A small contrastive audio-text model, trained from scratch: encoder layers 10.
Rows from block 4 of the audio encoder of a small contrastive audio-text model, named by matrix and row number. Rows with one number belong to one neuron. Each number is 500 + 40 x the weight over its row's rms, rounded and kept within 0 to 999. All counts start at 0. Numbers have three digits each.
After each neuron's rows are labels from the 100 clips, of 14848, where the neuron reaches its highest value: "loudest band" is the band of the loudest frequency at the time of the peak; "top examples" is what is common among them. Only what is clearly more common there than usual is listed. The data: babble in 24 made-up languages, each with its own sounds, syllables and stress or tones, from a formant synthesiser. In brackets: how many of the 100.
# fc1: MLP up (encoder.blocks.4.mlp.fc1.weight, 640x160), inputs 54-80
# fc2: MLP down (encoder.blocks.4.mlp.fc2.weight, 160x640, transposed), outputs 54-80

fc1.44:496506512478527517536535523470516492504568506537486572440484448437532515517512428
fc2.44:505456534544443512466535472610457509506472460497543497488493477559489497505504493
loudest band: 4000 to 8000 Hz (63)
top examples: white noise (34)

fc1.532:395530441452446580490431534511521449481481466502487481548525496472421486481557546
fc2.532:517545495476491453538491493462506489542483536493519517515431545422532470487518517
loudest band: 2000 to 4000 Hz (88)
top examples: /ʃ/ (57); mains hum (32)

fc1.334:480479469505513533553499501483559447555539554548533549527543491527533559462493515
fc2.334:519468511500488504471555488521484504515491473432500515417538434523467531508480479
loudest band: 4000 to 8000 Hz (51); 2000 to 4000 Hz (35)
top examples: /ç/ (48)

fc1.152:552458508505545503569479482505476477460491461497562469470493515422475518516509537
fc2.152:489464449484486508538467462563440481394479550525514478575448595481421520496524514
loudest band: 500 to 1000 Hz (59)
top examples: /ɑ/ (38); muffled (low-pass) (37)

fc1.412:521510516461523448488502519466537511528564518503501525470482494515512522466508450
fc2.412:502430542553477460478503472442460470498469507447502489454547514485480543538582462
loudest band: 2000 to 4000 Hz (43); 4000 to 8000 Hz (40)
top examples: quiet level (58); /ç/ (54); /ɔɪ/ (37)

fc1.508:484492508428501526497530459410526525530517494520496552460489455554499502502428465
fc2.508:500486500517477558438531509541449508498464496453514462449496500536446515520487508
loudest band: 4000 to 8000 Hz (67)
top examples: white noise (37)

fc1.349:510439507530515487516542500542478526441460406506571439526536516497475442481515535
fc2.349:472498493517524498499445508534499517437490557546489460548411549451469486529497521
loudest band: 500 to 1000 Hz (80)
top examples: muffled (low-pass) (37); /ɑ/ (37); /a/ (32)

fc1.293:410563441501456547501454512535522490480452482519482528512458508527467479497522467
fc2.293:478546478453536468499490464433517484533495508477509512488479506456564488480535538
loudest band: 2000 to 4000 Hz (53); 4000 to 8000 Hz (46)
top examples: /tʃ/ (59)

fc1.227:492417501539498518486479498572451467465505404531534452506519528478452431526538522
fc2.227:438523475485519515465447510501527502458483587508482471498439547429471498517520533
loudest band: 500 to 1000 Hz (48)
top examples: /aʊ/ (43); muffled (low-pass) (29)

fc1.352:531499487491499534515519537468574516532507505527558560527498464529494430478481500
fc2.352:527489501499476472492580487453490496502519474400503485429496376482504503495502495
loudest band: 4000 to 8000 Hz (60); 2000 to 4000 Hz (27)
top examples: /ç/ (50); /ɔɪ/ (35)

fc1.459:498523468446473476525476500417535499557553556565507542445520444523522437503505475
fc2.459:514445528557482480468544474533454499527442509449513495505497512530502507507489488
loudest band: 4000 to 8000 Hz (54); 2000 to 4000 Hz (27)
top examples: quiet level (58)

fc1.312:459511554520518469460507458576475513474461473539569478555421529541496470505559453
fc2.312:475531493504547521516442520431531484467495526522460544564494548492552505480511517
loudest band: 2000 to 4000 Hz (62)
top examples: quiet level (68); /tʃ/ (60)

fc1.350:521449525507486486531482477551466532479446469426521455529526516484465484521450541
fc2.350:479458468489506508534470507522490481435508538578502460588467576474498477484498521
loudest band: 500 to 1000 Hz (61)
top examples: /aʊ/ (43); muffled (low-pass) (42)

fc1.17:411516490549520575507534520511511454453479457483519421486419538467481492481532480
fc2.17:511540501514505460511483511508492515528479536550548487546438569490520519525541496
loudest band: 2000 to 4000 Hz (96)
top examples: /ʃ/ (37)

fc1.49:395549442533499506492457506577522512504457510540465467560412539546502422473503499
fc2.49:478553524477534461501503468406508493525484499513511504499500506474589478496549499
loudest band: 2000 to 4000 Hz (69); 4000 to 8000 Hz (29)
top examples: /tʃ/ (59); thin (high-pass) (49)

fc1.590:545486573497448509514561465551439496477502503567540459517536506445446491535481556
fc2.590:495509486512486489548438530520464480418524518568492466578489571481468485520530512
loudest band: 500 to 1000 Hz (54)
top examples: muffled (low-pass) (29)

fc1.116:462551536474477496460544461467561495557544511483511617432527464479524489500529499
fc2.116:510482518565442527463534452573464483491475478504537496485500492552485495518500488
loudest band: 4000 to 8000 Hz (90)
top examples: white noise (37); /ts/ (37)

fc1.452:470578545469508531449505515453543553525567552486492558465442494523523598522486427
fc2.452:529501531520485521442528461528491484510464492438507464419517432499482518551528455
loudest band: 2000 to 4000 Hz (54); 4000 to 8000 Hz (42)
top examples: quiet level (62); /ç/ (54); /ɔɪ/ (36)

fc1.543:500488474449518536543514507469514508498501457493467506445650457476481472457520531
fc2.543:550504510452392424535517470530469487490502526453548445508497554445429512584525501
loudest band: 250 to 500 Hz (45)
top examples: quiet level (81); white noise (30)

fc1.441:495479493446490513487558493449556488524532509480492527416492421490491505508490473
fc2.441:500484537545422527445514489603449510478468471490534487489496492583465479530490460
loudest band: 4000 to 8000 Hz (75)
top examples: white noise (56)

fc1.344:461529491531462542539530463539522457424520483592511504537450528482483435496553491
fc2.344:551581556504496502454423467505549529573506511492534508417502497468524529523551468
loudest band: 250 to 500 Hz (51)
top examples: /y/ (37)

fc1.232:467577470433505518503437532473539458486472512449399471531564498460401486519462506
fc2.232:540534499499497404546521487424483520532469518473518496517514525455553493498509524
loudest band: 4000 to 8000 Hz (37)
top examples: mains hum (52); /z/ (44)

fc1.322:498409503508493497508484477557470512453474501440483475503507504481449497526504583
fc2.322:488466459482508530542465519540496492443530520586499490551449560486495470470487518
loudest band: 500 to 1000 Hz (66)
top examples: /aʊ/ (49); muffled (low-pass) (44)

fc1.254:523470513566506445497499504523437468470555389532594482471543521466511463468486554
fc2.254:455521497499506505469444482534521462446499531530450447483406491450424503548494501
loudest band: 500 to 1000 Hz (83)
top examples: /aʊ/ (42); muffled (low-pass) (39)

fc1.393:547462460492503458549483483473550475496515522561536532517480496548565526461512435
fc2.393:519483498514513507482545492487511474512508488420482520423519429495518514494506482
loudest band: 4000 to 8000 Hz (52); 2000 to 4000 Hz (38)
top examples: /ç/ (51); /ɔɪ/ (34)

fc1.330:483491460518561526478497498469516420467516440545552519464605467459474467471523554
fc2.330:541545510452443419461529456536490498522516546528521470482406538467437513553481507
loudest band: 500 to 1000 Hz (73)
top examples: clipping (96)

fc1.473:482518461471482460566483530482533457498526526549487575497505459494505506501511495
fc2.473:542486534501530466516546474447477480521514453430523534411520412526516476484482504
loudest band: 2000 to 4000 Hz (48); 4000 to 8000 Hz (45)
top examples: /ç/ (61); /ɔɪ/ (38)

fc1.321:526460526509481486535512448516425534448435437455490439523545523471477490540476544
fc2.321:485489487488501516531471523537512508448516517584487468560450566463479472497488519
loudest band: 500 to 1000 Hz (62)
top examples: muffled (low-pass) (57); /aʊ/ (48)

fc1.533:466515552551490503486505448599456582465499412490504442528459522548496462522514491
fc2.533:456524473526524514506422524474490442474444526518447495567477570495523523511508500
loudest band: 2000 to 4000 Hz (55)
top examples: /k˭/ (36)

fc1.472:573525563526450437499473462546473524498447456436527442542517499501483487573406497
fc2.472:482485493491476515531464512552485502423509516567480449593449562456459463500485547
loudest band: 500 to 1000 Hz (79)
top examples: muffled (low-pass) (53); voice: child-like voice (53); /ɑ/ (36)

fc1.547:531558515522510525536463460505486423451456420477433452509524499456416501531446552
fc2.547:498525501495515467503494474480493523515497534511516478540466553431518473521508529
loudest band: 500 to 1000 Hz (65)
top examples: clipping (85)

fc1.541:455499488537490532447433465576505545470444454494496515518449558547470465482520438
fc2.541:435509452498517543497492434413522457526536525463504529470494467446553506443506545
loudest band: 2000 to 4000 Hz (61); 4000 to 8000 Hz (27)
top examples: /tʃ/ (62)

fc1.305:473486477495480532507560562463551466527504557546430530460486426421539524507498521
fc2.305:495468526531490522449521469566494498511492445491513506435549438569465519497501493
loudest band: 4000 to 8000 Hz (70)
top examples: white noise (29)

fc1.378:467468428568516563510450487481490491552555535542556540518538474493564553509482517
fc2.378:511465514528502497471556469516496502501479468470493488461550466545502492514515475
loudest band: 4000 to 8000 Hz (75)
top examples: /s/ (27)

fc1.414:433457453481461523502454476489526427483484500504455572523502514416474485545490501
fc2.414:537475510499532445523501467457486530546510553544524521492461522492561479464524461
loudest band: 4000 to 8000 Hz (89)
top examples: white noise (47); thin (high-pass) (37); /s/ (27)

fc1.457:554596525487509516513465479460506481536449508430405448506597532482455482541427504
fc2.457:533514520495493458548535516494489522494486524523504494572470566457498477514472529
loudest band: 500 to 1000 Hz (69)
top examples: muffled (low-pass) (53)

fc1.534:422553475460451555508471520477557452518487484478539482509470529481462510501563542
fc2.534:515580491470497451491451523458527498532496539472507515482442539430491505496535502
loudest band: 2000 to 4000 Hz (81)
top examples: mains hum (95); /tʃ/ (62); /ʃ/ (33)

fc1.591:482525474525455488504441473554484450446436418482461438540519531454430481542494494
fc2.591:475532494456513489522486502481509517514515528517490480536473530439513465494493534
loudest band: 500 to 1000 Hz (75)
top examples: clipping (42)

fc1.332:522523488499488508422489507469546446525507516509537541456504453544571609463533464
fc2.332:519481522527472521474556487528499482487453483473487489470501482512467514556501473
loudest band: 4000 to 8000 Hz (65); 2000 to 4000 Hz (28)
top examples: /ç/ (49)

fc1.158:369484445465479553451459517485521402482452509540545466473485525458451550489535565
fc2.158:513534492472500422528526510444529536563496541542520511488421500456516490498515497
loudest band: 2000 to 4000 Hz (66); 4000 to 8000 Hz (30)
top examples: mains hum (34); /ʃ/ (33)

fc1.130:496607543450478504543451536415478511521425503445435456495595505485418497548466469
fc2.130:524522511524468470559506530496487512512469510508479470561481573476500487509479519
loudest band: 250 to 500 Hz (49)
top examples: mains hum (30)

fc1.117:415537477481515545497476494539492440475443487472438493527472508452437520526462504
fc2.117:508538493486520454523486489454509522543493526497522494523477545448537485501528499
loudest band: 2000 to 4000 Hz (29)
top examples: /ʃ/ (27)

fc1.618:442540556421456484450597508427543539554526568442444520445486491492544517547436508
fc2.618:515466524558416490449497480584450500468488460497533490510500523567474492554477456
loudest band: 4000 to 8000 Hz (71)
top examples: white noise (45)

fc1.320:513468537445552523479549528477553491530551506475467494464471471500548544496437509
fc2.320:514457535544476505495531496576481506433480459532526483442546502556461486487492452
loudest band: 4000 to 8000 Hz (58)
top examples: white noise (43)

fc1.433:520512486490526505502524513505558496543532521539499500452501493480548510500392460
fc2.433:517461494534471492461514484517491498519480493494498492434545441577481515500515473
loudest band: 4000 to 8000 Hz (66)
top examples: /ç/ (48); /ɔɪ/ (31)